A small multi-label image tagger, trained from scratch.
Model: 3.84M parameters, 24-pixel images, arch mlp_mixer, norm rmsnorm, layers 14, width 256.
Rows from block 3 of a small multi-label image tagger, named by matrix and row number. Rows with one number belong to one neuron. Each number is 128 + 32 x the weight over its row's rms, rounded and kept within 0 to 255. All counts start at 0. Numbers have three digits each.
After each neuron's rows are labels from the 100 images, of 14848, where the neuron reaches its highest value: "responds to" is what is common among them. Only what is clearly more common there than usual is listed. The data: drawn human figures in many poses.
# fc1: MLP up (model.blocks.3.mlp.fc1.weight, 512x256), inputs 0-255
# fc2: MLP down (model.blocks.3.mlp.fc2.weight, 256x512, transposed), outputs 0-255

fc1.13:138178170145068154159131122130099134118112142107118102097119163127166165098187057124120087059153184094138140114150130131116110143177101122109116166166100109098081127077099196111129130156157140096084100111145128090085100110088147124181106122142078196125073139126129101144141114169090113155121155219093099078186137123126131129129102092157138097116105080150111140153195068166148171126134114106128089143147129166182137082132202112115103110146115112135178236101107153163138158076132169128101156127109162157086103127130122114150120123103083161110160138091091161106069139173098152105190109171127165109084107103111115140095137111101180118114139149071089139148123112106099159064170079163098135063151154155228170179136125121090149097110122101092123144094128127155167155064141108
fc2.13:068193102089187146158092180117097142148104102131139146139174092095156123101090084134147083168098137184128159157112173159065129143107151142069153138117178154154112151157161144191069113066153086116108128143103137097163137143132149105099101107129135157171139113098166185119150175164071125124128125114143163130144079172132118125140143124061116117170128153140118109097052083069174136136063113136150123123126118087108102165091111073110128128117143187115142099162116123160131145158148157167166121175150193158160118135140053151181140119035164155184131158129155106096116096103094163116087141145110206104116186120146185115080130160143072128119158165154156090121131101131119094179140160122105127072179130138108113126153091129147070159159079168123130208126105172120176153150083103
responds to: handstand

fc1.342:169109144103191110122152129137123148106126069103121178128121115090070109149128131128179167074134120136111162107201123114132102138142180088122038140095116123180118114089090133111097142104095085143147119041157139159104128128117135065099170177155149086080125181162159121067154164158116172119161112128169053174135160083104118137121157170105156167211107128100103094126096119058061121115168148070138094084154107100186135096158202131154128135100191160161091147140081111096152176116154172181135107180119142144119119158143113130092155064118167140103107130175148135139113123115151119137127104119138091153129120172164106155132153123110132078139110153146139107133164073139148082083138130130151141136087115233128097135178244137133136100148104108113140174156125147124128107110115153
fc2.342:126095070135071135127119131119185171086134152085147055109165115166161116144114147068212152158134124078106156198159119057089131182173088106156140103077118131118120198160156135119223145098105181159104092117120197154078108121075085125140107124135092101119085116132104088171118138135096101107100120143160101074141129139110121101117142186136129122088168138134078088152139114075158103097107068176103070139082140095113113114072140073111095161094143069105138144148106093128137155143118113145141115078097166166123105157145130177179119158146122121127168107136115151163132111092126085096092111214165134127175109136133139107146137118136152171153146115084169149159122111137133169209120157183163107164129100155212154080145087135092091121181079157125143099139124128126125088086135134
responds to: handstand

fc1.266:095135146130113136145130120121079127166120107117149148146184089155118091124172156096068152092133132163134075138090129088141079143175150159079129230069089175148122087089117106128106077156155115229109114095110081164150146092197143142115116051119086127157086126139120130111174147145116121113133100129122150151188135108094122140133137206153159135182162142155155113147098139107107155117136101111104163126195078094243136081097146153156136140105183128162156137138145070151217100121126100121152131118069089130148189113106144121135149157132172140136145183120119116139107092165102087103091113158103108111135121160169166128118093098151092128103146086117175081117110120118151188095103159149123108107124121146170129207093134166181079103166105128157091169178057102122116116117148093
fc2.266:094111066081103101082174115131158149113108132146150061139137130136132137158102164111137106104147131150105130109119152185129106132096179122185095056190054150164108092145071119123133158085105129173119074205126131196158145149116153135113087139117159113096107091094100160123132164129136116078195132121087045094166114123115076108170145112144113166102145167090163129112136089100146091116151193103087146158099103144148095058133149076090110087057152103074104115132072197106122126144089145122101111074177179133147085155122151141160106138134119114095162146115099151098129146106135116114175139081095169154085133089104131127101102085125176163138115132164092084144128138154133125134125156169149111120186119089149148076121141094114150189096210162113136142167181189118096061112151069
responds to: purple top

fc1.49:121125116162186201169127117097077077117107045108084112131117100109135100166122143090148040114090141156149123112139117102140021108133059141100162186132075183170130160111113126128101126136149115174148101149154122187179111118098150157176136077171121138188114134113090159095186130160168144142119142172132112137113155138127070112106115172146127119140174122113190166113084128135115138126066097096145143142186169129125117154102130110134117165139074116142177112140099108118110078151074102149181100107079091082206182106119209160102137176166128173152141144092123091111133107124134081181119069188133094135156169138107133142065132167123185130064079120084132100155130156104132186106113088141093127123143107125155138172118077138133135079131097097099113100108098168113162114143127129
fc2.49:155110109079098068072129163144161201111156107146133121157167131164177194044141107123120200098163166106157135129148151161150114129113201110141153070138147120152099106177132122158150136124123109136108146111060133151127067124144078113065120155059168144054111098109153077162086118101086147071160122094096079155169137159079182099140109114137086106110130133118148120140129078075129104133167119094102112137116106095112131106141133159122167109113210117063083146119137108159122127125154157129142107133158125157071109131159117086157082130102151118104177132133180158130078128083116150089140184069129150093120104102113122096144104104154081144137189140142113139072188085155111066170143172081137142160169139119108166089176176063153128210134167146144092180149142109163104124117137119
responds to: purple top

fc1.242:129184169082112190176147143176131154130103119174135078147144156072138152094157174150117078147160139139130111126114097199110124072136163109138175141163173186136089109113088127108122143104160107110104131112128158130133081135095167074181121153140117143104088106095207088148213148151178168136108095161143123080167093180110130102138109096061088165103128089210103138106155109124133121133110079133094085093101090131131138130090071126102111124138115092123093131135117084124113124119101124160117123096094095084175180127135091149144143143082078063157118083148114192152133123136128099098057105133136111132102147119132070095097181114094156135176145128166117132130076096181060079088074113119125136135075223133121145143136155182112131192144118114151122097142146190187094142181133124
fc2.242:131093152108082102169126126153107121168143146080118138140147172079086154160091130155176136158134162139133158111133158137142146109147152140054155168075140098175153190091191084088131162094093163144127117093133048108143162119157143151137111109153184127136090202116086175148112143161149145151098145131105110134144165198107138100092168098122108083160080087112138096127151124091142089165085167138149132133124083092166121160124101130168075077151131114177170154254121079145144175160131153133161135103066142105099145152061112135153113131127143115173159158105145138158122123093101116196135133107144188076101139109107083133121182184142067048127140116162170106165137120108102131212130161063149155106164174112087119117147166200132116141112159126172142143140085147105104110111118141
responds to: handstand; blue top; purple top

fc1.120:159136092081094115085177126114103123094198149159121124128142144116164086143148142071120100089065204062042219120131118136148116192176180150168160109108208153134065118171129110118123125104160178159195109111158097152128101129156129190101100119140142107110137092119112119134122092162156111106156116103107108093160114129169141209146124185150127120135162108158169085134127133184143069131123159127119067093160116103129135159101080129093122140085120119081123161077106095106095155099204128112143146082125169149143190071124126128110125158159161170121082102095187158145105160172133118127062164112173130116102144134119120145146115101154141149093087207100129135125153096141107136119102165128069071100178171144126186132139171152122125108128114149086135087199152084109146145132106103
fc2.120:155132101131109100135131144124111099125149146110203095095085104110133103142122176128103092094114064134135122110145156125132105086061121146143118128126062136098141085057093128146171121130107129156174121136123096133129130069085116137082125106130125076086074071141143148176116180147149159083153117092140085127110174147124201155158181097134097183108094085078143160132070117129074164122104139180126096138136159161092105109146147122085117091072163120102151157141122115160145203163156153164144057107095049098132149159130126150116104113202093058167086162145133123172105143130097128075103087222083123124074109143116132062141093121151178124101162129144163107156150110148126120121209175183118163197147173144099145126182078151165190137124122107069147120141119127129127119127156165
responds to: purple top; pink top

fc1.28:119176172079124125117167114100136110168150128108174134185159109107103106167118160136142159148230117106104107111205159141125133178147150121139119135198105147180168158089086163111190123080113149113182137150122157119111131125131150154146135094123105096138195116087227190146145100124118149112127130087149124140112122118094175146103150106084124120135136135108074101143167107136032105132134130108130117129092076096124076074126066104152046145084123112127134131112122092120119114181146136150082113083086081113153100112186137147075111173109138096113075108163127064127116130084057124074154104124101104114169162123157187135183124115134102129183104146112147210183088155102140123141094132099103156155135102144151098124152108144155111157144134050120085120120087140191133152122206166
fc2.28:157116169101138183134141106115107117102130110162219131165137189111095158071133115117144152162095140134106133148126143150140093095189157167113171180162142157134119129093148165100154047099101120194100112111120153100123107135124176122126135108105129121138148093139145184149113132124115145144127122150151161193096106083120041077132139133092162079138134143168106180130143083170120210062138189134111127106126132127169126160168073086104201100159126132110165121160095168118138060163068115128109094153120113133143100136108120150129173127148117177122138126105131179170168113128167091093148147099150125110127150112146118119089102137130141144134143102163097131143089057104105107101065178140112185080145223170151190170120127142077087170051141214147139126105081079103130072128161153
responds to: purple top; purple trousers

fc1.52:151129185085069084131155129145142128107157131137125123106114131130175099082098151158216079117157100177149138113146130074137110154134031129176075105097165120117134109095119148088175167114098115104103091102098054121121099103108078133134120154107118150139155162117148148127115124129108107123176022126143179122054140130088133127131164100117117144135087194133124185113172143153146053142145123154126159100063137150148106106115118098142123132179145120126134109167156208155138131144086177127183123094120124162097132123100138097105107123163153112194145150129102133091130135112179118175125114085046136160114114142142125137141143090183148131156150162186080120155097150107181143143111147110121054136053084070094127132090104128119151090116179168181085101158094190202131105186104152
fc2.52:156140138150071168053036146095141162125151146162091090110216169140121143155134050113143108100107129117137154187185067147176217096171073188106137105119147135144143158120190163083156133117102137069104120124128140129165059121090140135138129166089124113109162124143150122175110124139093189128119142069123154177160133135134093160120127142105108121126162168117119159080109135138168147146017112108161063116140170124145138140089125139178113104179139152189066109087162117120137092131094117143162131167102151115088151123138141167099127170120148127085114098124135125164194126047093188114097099155146155083148125104133122158165143162120066208108162157084126136130106129120144155156134094164175168161140122109185164139102116136130128146101159131094121132116176107131156151176098115
responds to: purple top

fc1.340:155157118164121097051191102098090112090151059206076121076103176139149212162124093121134125117144137088125191127101150134149097115060158127174166081119148119097129158135136113170158190138049142062132124128089085160154121100090138162083106092084138097144118134175117065095127111117151142125103155136144127146121126143081134167148122189125115210150120141116185116135148092147120189115115178129119115168156145122115051110159146146095094148087111159152142134127134152086148112115157106144107131129134117211113226142116160142093102173162128144164143133147176095151149109153133155169123170146110163125159107022161124130160165155117095078121111146115063121155147133123135157106135086180127129141145111197133133173143124150134116103072094154113093090136086132162112061093128156
fc2.340:141175174111153109102107093144081119127167183096132054085121129079156118140095194050060104088166139155091082130093157174157055093112113127140097099150049153127124106117102146085149117132098115089206169137106126192145143126129161120107122125111104110107137117089154121109138129103141056150142109131118028113105117113056111098123196122155089149058145103134144151143086118134151130048162147164112122120132170115068102143137162207165164076170095130096156124148123142116145133139082109099092088074143108059100127085112174139081096121159117178129082116129150183163180115101175119168118138131088079110153109124122136115080136116150114097179129158148180104164152160156152128118168087182109168146122145152076115118145157150134157125151165145132152130126157067154140138141089106
responds to: purple top; black top

fc1.190:122107152138139159165148158107129115107112133126074188073182108108154116136112116166145150169142159090135109050132140100148118129211125143101111116079076138161083170119109094089129115087139159192117145180144100163125155117144125104104152131152144125157165146114168159118142145114094218129174123114126076143052093129126157142162103114105154137125180153099105177129106142154095114080102069123130056186124094099149102121167122074052170149102116135170140139153141139102040171105120116115146134077120140138127122187126151139207058088067077128113124162148133186121235121183092111097101106090103158119125103128178117119084159146131110142097132101132083123107082145154098112098098144142185145075105106168103146055105154142098097145146112123148086181158167124108117138075106150
fc2.190:127106138145134175135073158103161122127118102123144141203109102109164148151132114106176160147136142074139115130141107081137137092132183088105107141150136152120137172124107136173105160147195166130146146152092100072120149111064089142122110073124134109144164103106182109109076130129122130131100087119121125095144119122092127087166142131151164177171132067203109120135101145090106118053122075044090088091156110157106096084128096105193096089104154170092233087125103090068179103077121135110168134062147162142119092206097153100083149104117111100101103115129131148145165116092119200106100191124202093097107163090100126163120144126185159158134101158116191114172120126116104116177133144154145211156151137106146093148097187151154142067110118111163123121127116162134153111108100086
responds to: handstand; red top

fc1.298:145082120146150172097101107125127083107152096161088152125108079132114100160151127171058061119126095135139155175203108129147159168138085097116106089128078154096094100168182141124158102135135132168089218111125098051130119142065159064168163189167125151114156115137139110123090138168063176150108132086131059083116098149132152103147165165113152188122154122138089144098090154116126161078113129146134094099147086108199103117141145140135164166139125110148138091114141129102121155183106095126123101140125123177150185148128177120160182121083139134110138194166147165126130071129104129118150112105149158104117100064130049059141200111139147080134110153152066123134075136077068097101098082115164148151150113115154098180134139164163170108113186134163160155115158150130104078162161130
fc2.298:175135155143142072162142156142081064150153096106186070104204167117187132149144079079121138192123099125088115088145162140188075141169156119123146158078111168109120184109151120090147155111148109144156062106145105127066153109126123054134103137148108055132111137137175122139104130130105119118142111126138162076168117108129175106121131180181148124170116116118131162117090135176189104094037141104100114105183124123111163132120125069180069154131163135102084133159106131122128155094078111117138152186145167170127064158157176116115062151135175114142132101106093104151156163139142106134140157155064160054166090125075117178120135100156151143091208152089122093141129119167127153143129148115148142130099150193064127145168065176156112122137114138146123139088095186125101131142109157
responds to: handstand

fc1.134:146146061192103058160127130103133103113110163145093168157126149067076138192088113106075158093139155118129107106106153117157102083157120108094139136132103092138097096096095143127156124107110165047129165056171105153107162132107112133128174118165135152162155061113105147116139053136094184170038169115129138151170208137125146085177148137120157130095130151113147149165077114164100104082147096179061199141131145200151200154086139125165189108133129139123153132096123125101158141109147111125097104137115092080127086108162151154127148115120145134169122128112193105124097096132136124115160132185134140101115156140123162063097125143080148123128150186131076111130135106107084172139178092176108149124146085142127123097147078065171160105135084165158108111137057176067127126142104169
fc2.134:162105116117137119137127169170101096108103113091154141134121115110160180161116136122171171186141118126096130094155142121124109147105155141103145131114128176142141189075131104082095136201132097138115165162165100103116140139124152189075103110141120138131119106101076178163165141121153140090162149091060126118125168136134175164116084128095129122106083080218158157155144101150128109164183133153123139120156149067134154199084105202111186159148108159122124127139164183134119176146114077111150129105131133129090138000122166108107137130081128092203145135149168086101048158176145145150089204160164110103093155095110099093127132088105104124148147137139130153123172139131117140090129157107069129161180082080064116092172095146152110111103186109093082146162147148155123156162075113
responds to: stocky; star jump